From a checkpoint of a small audio captioner.
Model: encoder arch conformer, encoder activation gelu_tanh, decoder layers 7, decoder activation swiglu.
Rows from block 5 of the audio encoder of a small audio captioner, named by matrix and row number. Rows with one number belong to one neuron. Each number is 500 + 25 x the weight over its row's rms, rounded and kept within 0 to 999. All counts start at 0. Numbers have three digits each. After the name is the row's rms in percent of the matrix's.
After each neuron's rows are labels from the 100 clips, of 14976, where the neuron reaches its highest value: "responds to" is what is common among them. Only what is clearly more common there than usual is listed. The data: simulated sounds of rotating machines with and without faults.
# fc1: second MLP up (encoder.blocks.5.mlp.fc1.weight, 512x256), inputs 128-255
# fc2: second MLP down (encoder.blocks.5.mlp.fc2.weight, 256x512, transposed), outputs 128-255

fc1.508 107:498502494511516488502475518511500509489498476529509542519491480505464491477512491505448474546506485479497514491503535528506508491465493494472479527498463492529481531483530502517496475452480502484518532503480508489505425511528528529500510484542490531483514465455492464472503468484516509462528545481491494490487513501502469478545571474483524457560521518500519500486489505549496469481497
fc2.508 112:494473473490534477503487474528518506480521521510502461527499519503521512495506486501504470509527465528521525496494537477520519440512501519462472534546484492465493501469484510482477510517465503509500478515535515496484456502529524485487474457536414482505537482504523473472467477510499492494464484521500469488484521522520483512501500505541514474506512509478484533472543465499529534524516
responds to: muffled (low-pass); conveyor; piston engine

fc1.317 098:497501523489452550491480516508483523525543546487504514500497573489523451533545500501518487487494522513496478511475504499450485445500512513497555542548503475515506530505524485510486487507515519495489506468549477502494526506511521499571494470484515502486511523496493498520471512495477487477518482448496513505483572509548460496503500508495509485504481530518534536514471495489499517505488
fc2.317 102:495499479489541515488538517482541510489475518534478499555453468447470494499512473481535489485458481520511490497465469490479463549506510462514530471513471532490538497513495506513527456497460510495490488510520486525490490522529490522436502463523501518495481461478491509534543509514516519449494471504485507518487520494474537536505491554529494501528470492544488480540484509490488474482455
responds to: rattle; muffled (low-pass)

fc1.278 135:527498495516489504495462481499466497498505488484513508510503494496539514559511540540529497522529502511498501448544496532508455488533488518476478448492517495494551479477519497545507512497501493499497495485505524478524484489493433505496476490517509497522484470471467525508529503506513500452475472529492531521522532502477467499463485513475490490497490499493523513543487473476520488465507
fc2.278 141:507488521483517462491485481535539473481474510483524475511531518475524475533538483452500462498486518461491527531485501491471526502505509528490488494520490509509478528516528496488474505489497505510492488514492472511476494522518517500476524470472473534528491494506527477529529521506498493501506437489486499507513480551472465518542478471481524509482501503583516507559479465512501581481506
responds to: compressor; piston engine

fc1.137 097:508506472499548534517501508494541528506526490515501486507523492519453474505530510532534569493512539513529475534463528467514497463494488480494534450480485536500509500506498461516524507514480527488523496455456427504504528494487527499537474516526507537499474468509479508521527492487460512514467524533505493490515511527510439522526534502446534525513520486503527488487503491492495491491495
fc2.137 095:529500458500490520470516483521533484479440513494537495527526508458473488463521535488488460530482437502520507507477509489507506487498510501476501451505481493524481508538496507508495502515526502524477522512505538474503520528499524528504470521548506476455488495498538517452482470535487503524525547507497540490527498507521485505486534534510498515501465504451581476487490484520492476463510
responds to: squeal

fc1.118 150:505549485475509509546487489466534492518516532521506486445489512502459473474513518538500503465532495463462477464509499496507506531496521461484489516536493518519513431506511491526532512493516522451511502463493532506481514468515474510517454480507539542495474512527503506516520500483498545508459482477468521488524483476529516541502576519467473500469513501489474447499471481512538548555550
fc2.118 140:500530496493454506491499486548492474521503512502493502516514511514523467476491531519521466521523516486485515477449493499528536499536488532500502508498455506522500485491513555487468462502491511454490475513506468527506489507486508512478483507477514515511506543481502484485471465484501513477498488528496505523447519506485491518527471491500468496447497471456490463426571501524497490523420
responds to: clipping; text has "clipped"

fc1.406 126:528527565502481496523521519475475481522494488523492487556543483519524521475488452503494475490486524478510483468489484519514520495470492504495546464525465511503506478468489467439473488528541507518492531514553490532467476540484488523518488456509517495496490482475489479472486552474487472526490471503504518449510486485496447484486504499496496499525474534500500505497517471513502470499540
fc2.406 129:483512495492482516484478533510504477477476475495461496517507479510488506512494508485470534511475521505544469526530450527505525511510507479511473509508512464498461483437510544499408445487496515525517525495482509480481509489461503502514533484517540500460495484493503495515514530519480481496532492485479496539485498464475522530492454486488479511473475460519530514551476510470505505489522
responds to: speed: slow; compressor

fc1.2 148:498495504481487494482471513513514515465483526499474533501463518518503497484522532506510508468511475492498482463487494477493540471517442482514484464515451469480462504509510514499471492505540520489485476493485505467499488493458474501494565491505509502500484537474511497515443502510488479488497510551501502457483492474464503522480523569474512446500465531537520498492508542456507540493511
fc2.2 133:464537464486513436490494508471495501522466474521505502465490518497526444515491561507476490506497492478501489574454489510490508493556489491516504471523502535486518519549498505480485498474484486535495491485501547469546526492478519544534531468511463528513491454502488484505501500510492572498544444515483514485480504473484460549497478515453517499512526511460512524473495474493475486466489
responds to: conveyor; rattle

fc1.428 135:486547518489499480485519524501492503529513503493503514459522480489487505493510502499500493510483496498526507523517498528489510524532506564439454555512469464491484505500512462496489508533513508513523479470552479520464519466447500500548432508492480516483499482492480477482463483448490464476516497534533517479509503500544515454485492482478465463516510490494502490506455511498507507471485
fc2.428 120:541530490473500503499487479493525536493517458523451536535484480506438515502469467488516546478499525522475490517526503539518510488515508503517498555492482509527453490500535540517505506486469489496502505470514497504449491551466541490481484535495543508529509484499485497472451475466481447505481517500535486493506490464513462473471522500480500497510493510551517514469524515522542455449473
responds to: turbine; fan

fc1.256 119:529543521512534488503486524514494499483497522490494488497523522494480470477512491523497502533494492500498507480514466480516516507493537520500479464557522460477512516455469467479488470508481507452518508490505548491502473535504514479527506469497500495502467541487517460524446476523505507493515511460502523537489503468538539497516517460513526467510464514493506477452471494524507485473525
fc2.256 131:490426486455489522503471502461540480511519513487492485487557539504510501478473535489523519540537490502473507512498498505452525478485545531518510486456543499478486472538504502505536444548499490483509533473492468517497495470461500497504465482478466505522478509475508509514496462495505517501477518518479533474491503505504503516517477490497509509523482505465481547414496477469508518502518
responds to: quiet level; piston engine

fc1.368 121:490540500500489495558483486488511502518520507548520505525507505486506544522491511524502468513530549529516518474484520475464466556501496505502482480531496534454494529497518453535507508533492488461483519458481516489548557487530479491464480485486475513500464491523504488532475458533468448493483530483453489494470544496541505500483525485468528509479493525512515532455486498509499499491520
fc2.368 123:479510516526466527530504513535487556520528518554491454514492506450502500519503488496476512566471491473482499507494493498495481502499500538473530501527556532523527519445511505529481497491489487485550561514515495494517516525469476537495473529514461465507528513521542519542486495518511506487480499521502551527504464513508537462484501509480546481475490479502499477486506542509508511535493
responds to: state: faulty; rattle; piston engine

fc1.344 130:478494512471468464516464469506472485476514517493495499475511515511493478544488475445524515487487474543461488458519533476514533500496469505474495479492493484556516519501496538452502481509459513437489554514490507516471503486534461495482526466437433537478524500515519473514481507467521485519470532490507552508477509506503458524510494501545490468498539468520561498505518522535544541526502
fc2.344 119:498494514519497515510462514486537484473549495469502515528492510475524500507510500535518412485519501510496488489509488463512469480482495492525529529436501512499512495444505469473515542475539480527495509520484554516493482499552525454479502497519486492505519534515479475502465515490519503503506506485451483491495459539489518527491492485496500507520477496519511480497464501500498434498488
responds to: clipping; text has "clipped"

fc1.192 120:501538555570500493504484515516522491509504534510509501541489524525438506519535494505483487495520477472495537530468489469503505497486485524515489501495494521512510530501512518513524528455518477532482521482462483416504468543427506466524524462526434498474492506530494497484526497460520509531498515527482468461493453530488507489511526472465510460524496508519524495480490481508505513548507
fc2.192 113:506568430478505469490483509521490523449450533441509501493523509514494435496529505495469465482511517522446516461470562489546535474537485512500515514505492499511541531480502529516512498539500505490519516477460457517488508489516485543548445513520502502530518481530512514484501500540520537535518488495529520499469515528463495444492473501521496528486496522474505493496531507509484472474497
responds to: rattle; thin (high-pass)

fc1.212 092:509496495491503485548502465484479510522496487445489556464501483491500528464510501514524501534518508543480518489494531529548492526480459514514508505477494530475505518535519469498467528483517472481480517509444526510500502500478502515530478474508525511520510515511492447523558508508462489439533569470494536515457509423484457506475510470483472509502481464512516474481514479546528513507485
fc2.212 092:471479472498478449515479518479490488486502499498503534517481476501479533544508523485520467523456499514522503495510504480520480520479503496502507505511478494487518504477510487500515473520513512538486484482509450494559458487548475461478482507531540497491477498476511506506527544509445488500451531517521506521512491494520471523536471454534506488530463491517473497492517464515504516476492
responds to: clipping; text has "clipped"

fc1.38 081:515525563468479483493537528501485445477496484501520477503522513534490490486484476539548486515486507492492484489472496512504559480524536546497495479484481472499492529512530458498536566429520531503509555482483476466503498474534499499497442497502526522506526520509508525505532495480499472520489500502534485440548492521476463508480536542513490523456471573499499496477530519505511522500462
fc2.38 086:550445471481486496483510515484476471474529483503565497520531500492495481506493472470444506504465495445517442488461487485528521480500495506491487506520537503487526543503501497496449452466456530485524539508518493519448540483471518551512520464457491506519455527477493498494480425529498466499503450575497493558550482494498537475538503546504512508494484513491518472476509495526498528528491
responds to: electric motor; gearbox

fc1.4 156:501490493529482501494476492514465505547528497466493465496481514537504482503514490542512506452509537510463524496542504509520485503502487496471469512479476509480502588459540485469515531493474508509500486469532515522492515500458465474531494484507472529543534560486536494486440497468509491488483489531528494518502489492458496530538516519500502464525525541489527515456479463542529503540531
fc2.4 149:466480508499505534488500532493503521510518492477463485465487489490491535433500528482507527466470537553494503492506526545524536464462500504486491501529486496504469493523489495507508479479453508510513486513506459461448478471511477487560551499503512527501497529499515535480544545497509496471508515490476533526514507473519492509521516515525489485510475524516511457470502505476487519513450
responds to: state: faulty; rattle

fc1.178 136:504500545518517502475485549519485510568515537466496544500520513494460499537517503501500501542517460505455484502483510472547473504498505484494520510468506528499458466493553484454482517472507532530468519481502526476512457498516492524493553518523511468499472500533528511505475525490466504487499505485481498519503454487491523526476473504505519495467515504468504474527478487513469539508521
fc2.178 129:452480494490477497519460528534482503513530510525506474520492526516510548510504441520496467502460518505532493525486505482484493487507523489526489500493488504491496556493506444496530499480493490547489485458547493523442520480512508494535484519490476495495508482508511521499519482470558507487552489489505517526506521517536484443469467505502497486491545507462527511501463475489531470529490
responds to: compressor

fc1.5 124:475528528531473521472504505486466499510508460491510520509475486488482469478480442480450497503487456513536463472518504471489486479557483498480487568540469480477476505523525468523493446520476471489538494491513527487518523528462479508521485493493533541472471546465522523471542495463552473524511510513494533460503544485490480526509512462500482487504511466501532520547526512481500515519514
fc2.5 126:515539492450531481483523541537504483494496503460496481472503501504493462441505491524466533522502528446515477542548510539476480474524492515535533490492526499460475494451505519487461498468481474488499502508475469494507496477527477566489470466479524492522507496497497499482495481528510557505528502511505548514501501489415510457497520498544508459468482524483474484492491514537513533456468
responds to: thin (high-pass); compressor; conveyor

fc1.415 112:548523504475469519485497490507467476512458467521484565490537504451521518513479499512486533488500456551543474494482528523541490555455504496492521514528463489510518457496512508511473479464484463502506516466512491473506512505513509455501553497519487531518508484536510493496534530544533481501492548564501507470512491494527466494524514477500490491483434532480519493493471505504465507510474
fc2.415 107:499506484498520507561496464488548513514495520507504490519504496497452478554461478533501488529499540503490511533504490537524505502492498514514458498505510524513502512531483489519487490513533539530471519546548479495475535489482497519522553480480505488486503508456481505533522517520480479512563476474510482518505520485473456465513483491478519498475503496467486479492474518510511487483532
responds to: piston engine

fc1.34 129:526487507485507501459474539523527491512493519524496496466519505479511508498517475503474518504501504463493564520499481513479486467485463502506518524500499503461449460474495490478466502535492520545458472466489453465542509492490480507516511447565535466538479540515504503494529476545501506490506526518521499502559513430526473490505493440477466494523504489515505479490534474523532481533517
fc2.34 133:511510443503499509507479485481501467471544504461536467514545464538480540497520482514513485477519488458505471509529477541477473498528495506513488522527506531496504509462479523493502473500465502475492498450518474482526514519469488546501532500473544470515472521463508490499508496462474520539516473490500488493493474488503493503526538485480577538515494526510460517471519505502546459542519
responds to: thin (high-pass); compressor; piston engine

fc1.49 141:448506494524499481532482505481477466519472490506490542482492527510485524468493510469504490490531551486528504506501521493499518484468550507492485458493474489483484537522485491500473497484552481527509514446517500490510472520520496462503518468472515478526515511513516486505476476507561482469474515491520521518432494498489459474479524549522516509502506499475551516474511519519471524505513
fc2.49 145:491469526513456510512501509554477581515516507503553533485524468479510479511505495530499510531487503539518503505479475484495468493534484496499491486497538529518486499488489516530495470518502505470537481505485523506458502505537498529484508519487555534473509489481528506497502532528482481513517552492487500529472495475481523496505470510484525519514492496533535494482553476460486524522499
responds to: thin (high-pass); clipping; text has "clipped"; gearbox

fc1.62 135:513533474540514481501479514548498469526482529545483512464485497505509474507515467520491482490475518455524506490501528489510476494466463479495495521521489521523503519505519502511504514517496487523498451492510514504564559475457494490500530479501485473495520507527513486486537488477512506500538556520497530441506513475512562494528512505520483480543508488454504506471529468498525472479481
fc2.62 126:509492490485519476513453497439496491493514533491498517510450505530499451521503484483521555482513483499507476474456498502494541496493499479499475499520550533515526501509499465471452502527467479495459482485466507478491485525493507483557470497526531504519489534478494501488522512527517495502437532499543455489469469499467492526524471510504476509510476506484459505451460512521539519502467
responds to: piston engine; clipping

fc1.26 078:549532489467496485497524508495452488521504503488503531508489472489498517490514483479504507482556488512474574513470485500496520521524458532520449463509492521511464516504520487515485485517551484505476531485498457456486506518506502528531492466479480496513491502520483531435455493484487495480512509479506515481547527498510515494506506486464519523512505482466502544494470445451505542518517
fc2.26 077:444472512514519531522509485467511471531492531538478568546453510515460543511491507586512491471510529502507501490558505468519488494497492499508491479488453550502515496501497529486494445495475502495512508490511551492469479483488513516505506449526481498519489445507513447458501498489509485479515491496466455512493457514509497514471508542512502508474510498532471457499508502538486502510453
responds to: piston engine

fc1.295 097:544493524465513452560451519456496484506536504498536530530515533510495458520511492514495501486524475514509490537504516509481521506501486510494476489493436459533495518479500492486478465525493505476488548470445513483510527499522544491524499521455525488499499520489523468494517539500526522484517525508498502499502556475483499514443506498465526525541493517472518480493490474489483528461508
fc2.295 089:457496511514488512500524522510456514496475478533474457470481536569463531502460510466526485512500509462508455512510506454519441504471494508476538517540488460479499516468509512519503493519495507456465500523507490498544532497487471502462484476518538484548480478507524504482492514496504502516491527480489436508499492507513529449487478501508508497517500529517485450574481506495488519521507
responds to: compressor; conveyor

fc1.131 136:492534497534529455511490506473472512500531524476503527475509502494493503490529447517467484509526478471526463438505511491545473523486499554487507515498519489477505538470490500482511514499488508515520506489479550519496502481482507545526525458490504506489474482575503537486494526523506533477517486482453530483495532466519522490495502494498483471493463494525518440533505485484482513486461
fc2.131 132:457481471509514513506473490550492519521454481513481534529476500496495519488499509490531493480501525512490540512493522498458476486469537464520520526450457473527517492498514495523502567483477516511472499473512487524499538518546490513490505416491512462516506486479492447518503474487477494484475530501454512515466528487494499546477534474509547462553518534486509516485475520511490477486486
responds to: speed: slow; piston engine

fc1.466 112:544500522504467506485451492514497465489478486504461491466518457498494462494475493513516486491548534536519470494502531479484540508477508500480494505471479484542499525500525464520492454481519508510544507514538504536541476491485494526511481486484499489554523538515502448481486501474495501505531486460473459520492543486496518528511527526491495498484513541448555478496483526520525474540526
fc2.466 109:531499513553483483529500476485497468494516493529542501530455470476464485487499496494562521475529471484516494528520481497474491511486494493479553498471533558463491565484466543514485520497496480504537525496472499467528487512487505502517523522512507495499490472541486501513475463517503489522483517479516506522549473475490528479479533506535514485506524485518486513530500531543473524497493
responds to: compressor; imbalance

fc1.420 121:498530484478485497508468494485524512473500457502490526511501507533525483503563543493477520465487497468536484516491545535483524467535488523467481444507486495461492529469495485538524487484483467543482546476512515550569528511503467473524513490453554503483492520489489502546505491503487477506507530521520490472448504494506527473478521519484503540524480463532521485476522528486535498473505
fc2.420 130:503506465532499507486521485493493466520487490495499466516495462526485528496520466506499521511458544543468514512543519516487491503498496448513465511490519511484494512504469485520519457499508495504436502510492542497507526465489469555516508496500559493488503498491479520512519523504488501469505463456501474476507480473509511500469498515475486477496515512536476512496474500486513510513481
responds to: compressor; piston engine

fc1.121 134:542488542524476491518517459487504531471460521520493491505511521500487525550463464487517498513494499478501491498520485516522533497475490503469466450507497477524512526481435447489483478526474497480457463489510548515509473490466495501510523469467503520490444450517485511487497485496505502480497522463496516496521516475489528513493512520476492529475514521518449469461524521544515527497500
fc2.121 134:527514479511550536490519495497524473501503517509500542505520488506474508500526488509491505516489529553510497480458508488480512518482519521475510540567466543503461477531494523512481535513510491504533512450486521444500483457550501515517467512448503474520516537500520509511512496475469564507510534484454506471523466494537477480480470492481459440512501520488517515538510504482500526502500
responds to: electric motor

fc1.142 052:475489518533550508485465505521544503481498527470527531551497549508505527508465492471483508513466520513491464508539463505497492525555518454506509478502483514463509501545501484522474489515488505493480478503509498492514462470507487479520468486543509515510517461592510512543469481482556471489492509474505483516522479491479479475487552472486477485509456507505514477531504504520499494480510
fc2.142 052:462486478480453492504505529492487512461523466488546496496478496543478515519496524495508539458537482523505509497497498530521518474484524491505502493423533481474502539482434496532529490497497521508485461449499469476484525505455499480481521486480515489500534483521482518516484501486543523491513548493509540479529541493491532492547538487531454466449524466456506476506518451493486475492523
responds to: conveyor; thin (high-pass)

fc1.141 133:516498430466504479504490482487468493481469472523464510482481494499539481484475480503521530559522510503478527467516506497525482523501488501525460468492499516511482551489498552468479480487511507501476531520538537501512535585504470524512499505515464450484512474495523497482472506512504534471474463440548537476474494491471486502484553455513538480515563507531510491522514534507485519511503
fc2.141 129:520467486491511500472477507458521493461482531490483478474488513511473489481508500510523511458486486475491499497456489518489483510502498519475542478481449472521475536493530528482525486527515519539511510497468472467479491485521532524475461447531465439474489484524491499528488494535504485464488485502488486527496496522447491521501501479472513531451490481478480504512486491497526436497544
responds to: electric motor

fc1.105 123:476566476491500454526514487456516491467495512459523528459496566462543507477496456537492494521460485463517485445498493531508487467493474483514523481522490551465496493479510521484505489469524520533491522502498505476509477478528504527532454511561564501499523539529490475470480486445491513466486526501509494516509524499531494536541524528529477485474541488462501482469504514528513453507527
fc2.105 116:483479471462465502535487503568491443540481466505472475497468481484508533485501474507499520497499510488523475490525521480484486503490509454471508533531523502533501531486502508466561498497535518511468473441462490550489485535521539486484543511515502515509499521473517510487477488506521518485493587486445495457520525495491546490463511486465498535515458483492476487517487507503482539516459
responds to: clipping; text has "clipped"

fc1.207 091:536536487466474529525488495530480510527503502470486514489464478503546497485495508469500504492543483505448490503477500486501515513567517520493469566529516493502510507493492495510477516481494453485491510487488500525518481511487480497483526527519532468498527496561470473461482528463523469544478502472486497456468551517490479510501463514490497452503548525494514516479504534524488485498500
fc2.207 095:539439506505468467487519514527482549455453481505495506502512546505523535520512509456536457516468520450503527505521515528523460528522497495467494500481490506509466495514543495496447474486503495509538548513489549498543467517485485551490500547486482509478514510488532488534500523481478528487500499495480468516436526526521489535538513488447511489496481479509522516496523544479503483474500
responds to: piston engine; compressor

fc1.241 150:531550518494412556509567493494542488518485499475476504514535497483466449461537512500491476493529448534504519475480514517519511476515489469507523528517507533532498513518511479484457538530504474463501507467531507515448521522466489490559489487512511524512501491492514498493528515538472503513478511472470470477488516495523458542520505492510490529493484470493506529494501516568515508472525
fc2.241 129:503545479493488528514465524496490464499488529540481487508502505506439512486486499535488516513468493448470503468524481499522503472555517411503509499511489481503505515562499522493510479523488504535478506541500507488479507507548499491470484523485512483536478495471506490504517455505510454510515490488519472496470542506561503530515471497532520454504471515549447503518485483475457521512482
responds to: piston engine

fc1.413 118:473534554544482498522500516519507505461519525478525492504488532490474494498512484488472540478467466521480502483538476531511495494526503460487472428487514519511520536458507533525475486508494497430501483445500485445494476502498473504488526457513478472503466531471507509490481526521459503502505462487536562486513505515503534458498532539473500516544481505505506483522566519519473511464507
fc2.413 108:531523525514536519498519514494472471541518487475495494512531486513457479527546507496494473474485457517504482513511536517465505452516523484512507499515486460528496512498471495470494541502493502534481422547493477480541528486506534459487514486487491499508505551489487512522507491513501498489469455509458499467515545532449443539481533502495481471507496503529504480549510487507504518462515
responds to: electric motor

fc1.292 132:479493446465527464486512518503496503503499514465505519475498511464499489514445466523491512485537469520450525485512476486462530553504528489523522504499474532482528464512482504521518460478523540495498492510522473492459533481498466515519502475476489518481472504500486451492494464536515490487497562508514476492514483468482480487517537483483504516523532525501540518507499447533520512510465
fc2.292 123:474506531494465467502518494445551501496464501493509516489505535467508529477483474486571516503514551507505495491524513534502566469504474442513511461463480519528511492547464473510526462492442492480538495506480473536535499471480479472489493492513459520520428494455525524487522511466503431469527489508518479513540482503481534471497516507529447508499535469488482500517553496492494512497512
responds to: gearbox; state: normal; muffled (low-pass)

fc1.334 106:525492502490511455516497524492519498543473509444556562544512501511482515530480536492534530469501503480536495499513475517493522509525500516532518459511480493512501502483486498527476516513525463491496521470527477465546520483473527555517435481476499479502457532463479514520504499540490523481526517479513494512545524512538475497476529514494490471505511450548498505498539483487493480526503
fc2.334 115:508548555499474502490488493472509472554463494497501516504512444470500474494479482448512537466510463484500471518492511521486474479494505511525474526471485533519479527488492515498472480546479541538497495514513521484502519498542509492466510499515486477514520497498497484508521515521508474469488494496487486495498491498469519487542522520501449497504455515495480486525519518493512543476500
responds to: muffled (low-pass); pump

fc1.184 127:505495503559500510490473485467500501529478515502469461533600490500530548493511466494522509528513496501503517558496475480500516516483500512463485522482498454531504465482473485513506506499529507512499570478470495526499525526475495489503509497508512520513536498506532485496496454492504472507482493486520504509502488577545510494539524504502467498531513442495490519486489517471484538525512
fc2.184 133:528499470541514500500556503505509553506469497523475508501465477483512507484488518499476479534477490515520495538512468504526471526444493502483475497500494549534507502566539524481490515495474515553487527498508438517501501489535455507545501514525529456481523570495467505503495447497494499504507472504489552514505514468525485492526500514522533516478497498511534532486482550511483514510501
responds to: gearbox; speed: fast; thin (high-pass)

fc1.160 066:508513519503526490502499480506492450493507452522459503572534499515489503499510530516532477516507503485503459490516492494483565562462493499528502479487473527467491533484542478498487457484548532523478467510498495523549498544425536529548550445527489513483488513467471497514513487523497474503469525485485504476488536490488482466495552500549488518571505543510511526518491449453512528504489
fc2.160 068:487413479471485455526536495487542499508531489508526521516534502506499503523499511480514519478510473527502501495500504461477512497500468510520540491478531494518468547518503476500483514517456512489535518539531514487483534518472497517512457558538487513490509490492481474483499482560475529467479511499472469457477523501511481479479485516518493502530524457495461532503483490468501475529508
responds to: gearbox; turbine

fc1.191 080:524480520537469497516492520518508530499433503488471505472501482512500528490473457545463490459509502495489502524499491502500487463483504512465516494497493476487474455478531531485531501484535518550478476499497488475551519526462536519481502542496492524497505494515486484540500526507485461450510532491488480508476487502529487481501504492525461488518472480497500566519450484499523491456504
fc2.191 079:507481482504502485485513488479547535499461487504438492495519534473552530522447520454489487454487495529483482510504440508446558474474506496519504513529488535502459512532516463503523514499470511463519510509517505438525461500484531459474499494484482527518515500491508453529494503505482503507506507527519511464506494491478491532526482507497508507518501492478475508530457519477496520489492
responds to: quiet level; conveyor

fc1.432 105:533534476474484496526487512506517502512476477480470496545489481483523520512504464511503513480539529519532520564470500537509488499498456429464475477527487524507504491531523470517522498494460501502453495469510497516509444468495480487507473511465499497514456541495486487490467475505518517518470503460489509485464520488523483529467538506453503519445526488462529554472521508528495522453476
fc2.432 109:464473493499505488490494498490477455497492515451509484487492482515513542428483477490497513498492482458502500493481446534494472482517490446480524489472486475492494476511534456545515530501482490486519458525488493504466459503503515500525538486512569475509550513505465496484506490522488495461494499512506545515527477499522515512514522542466496510459526520530532491511494552470488506455502
responds to: conveyor; compressor; thin (high-pass)

fc1.274 147:456526486506480486521507502484439537506518544510517494502520444493466512499519480515469499497481492480483481497481469515491527536486524455498515464551507523494514505456541520472504496500548479475458516512537446488459511512484469518512496483505526470529520498528508486472543510491534537535533500496510530504466507479509535495541571524492528504462507485482515511489540475488496540501547
fc2.274 139:515499495496495481473518484487505514532468507509475496495464503492507468523492491486500471524471480519510497587465541508482500508509521536490483507501530490505486487488496490486464535525489501531508494490516537506483515528534525537460529488536525453516514542512529514472498490489526524478483504491432541490553462462503553560507531451488463503492496478495505496516542524493501522491441
responds to: thin (high-pass); conveyor

fc1.309 139:501525502520499474514507549524536520510467485505503520484497517513460526510520482471474544510505456473486502542497508502525553508531493534483451496498486530507520533512547493460578537510463497471514454523497513463510485507501461532517518490492495488497493508505482499499476524537497449510505461478542494467506510491445518483517504529499503516514517459517512530447471531494512510498497
fc2.309 133:422531515516465480496492478449443510502545483497513541494544461470472458465473502489534520521470513521519473507527496503476523474504518495510524533477469518517533461491464487470465427516492521443527473484486441531481497477521507498484505524473534517506520480492536520478516539485493525523516463508457509510491486499503517508462514504509509520518515483480539513521486474513505500498465
responds to: rattle; state: faulty

fc1.310 108:511523496500519470468486466475465475476462517508498505492515500478480499531487523532467503543533515460484502502496534527523532503469497505500541448461477507473484537491532510523483496515543489452471515540558517529512500516459502488519507474534508461495517486475536486499499537517558481479501471491527503456500492479469509481459533498513541531501461487551513455511463509506499470515502
fc2.310 109:510458461465436501535493535491505478521492508479504498494533512467475430511506474522511481513488507525543477504500535504490495497480499499481487503480489514545474468505535533496495450547501525509493482488466523476509507466509538456439513487508505464451508542494492441536469492499509486509524517518497508538507488476489519495542488507490488475517509531450475489544503510461540535527548
responds to: electric motor

fc1.80 081:534515481502494484486518499520505493503482499461515506476495468498513516518521521500498500471487468539504473521474560513500544440454485510482563495485509533550521518491452508505497491460544556486516460506498484515527501467517488449516454481502523517485516437479457501515494466490519470488488567479489511519469471493526516492500461488442487505510520478472516535453514513463504512500477
fc2.80 089:521507502525534445518505492503530479502503529494486534493494497512500493519526559490453527508452476496483489576474506511539514569532489472522528511462493452465536497458473521485525479493507513506530485493487475523525465483491525492493468465462494494468548521548513494512543490509513519502520492509456491484485474524480508498542505444492506493505501489496512513452471466482525493518521
responds to: air leak; rattle; piston engine

fc1.487 144:462521561524491481495501513508497534535484525481517487464498472520494454529469496514519526500534499491454500511511509441495525486511476488480490511498477543545496461499517527494520499471483498469477520533507574492519535538505537509514484488518507538449468501479486457476509486522515470514479507524519506487459523459496503495440552517499519471483524497457478511543481469531470516517522
fc2.487 139:513462503511562481525492546481483504491482480458510478460524484508472491491466505480511487510463505461513504472493533521529495496483493523486490512519502488509482502474486489474514488507511499501488510516533472505486498488488484482522411508505556478490508455538502502482498503477477540484492471488539552480504509478483520470511454489510511503500469519514550460447504477510476544483434
responds to: turbine

fc1.85 101:491500520479492524532496535537505509501535548524531479504502500487519468508554492559478503502527486529506545543480451487523506531489481507504505520455492547532486490534502456496469437483478489441517510475500457441500485501453489509510529465469531497546506529489485475473467491456519490493507481499498548498474520492477469515492489472427490519508475562470504505498515530488522530510503
fc2.85 109:479538536551550504482520465511510460451508483520488471519480516481553514470499513507533522509524491478540467509514526489508466484509496494476443494518497509513483537476526506557569550507447493510511512477499498486548513497485514515474522527463496477462528504466529525497474480468477502490487519530513453501485467489466518528502498491494453532446522503497501506449471499470524517490494
responds to: conveyor

fc1.30 143:490484520509458466506497491508489493484527485469534455466502542497513514487462513507517523493476497483547489527485486495504462514480488527488449455519562482527447545492516478462498487524534515523536504494553526550560503479494494485516525518491544472494476503575458450487469525515528498520521528510478466467512448477493501521548509486507517457488518492491575452455524453538502521501502
fc2.30 139:493476545480584466524469490500511519511501511512479479463483493495497539533534511483494492483492494493489485480502489517472540513538512486527497494489465516508521517456485514510486464523512472483458484474553475497555531508527497495528484492560510558479491501499553507504521483482500499519474458514515528503486499459512502517517545501510522498565498515474452468498503487490504501518483
responds to: piston engine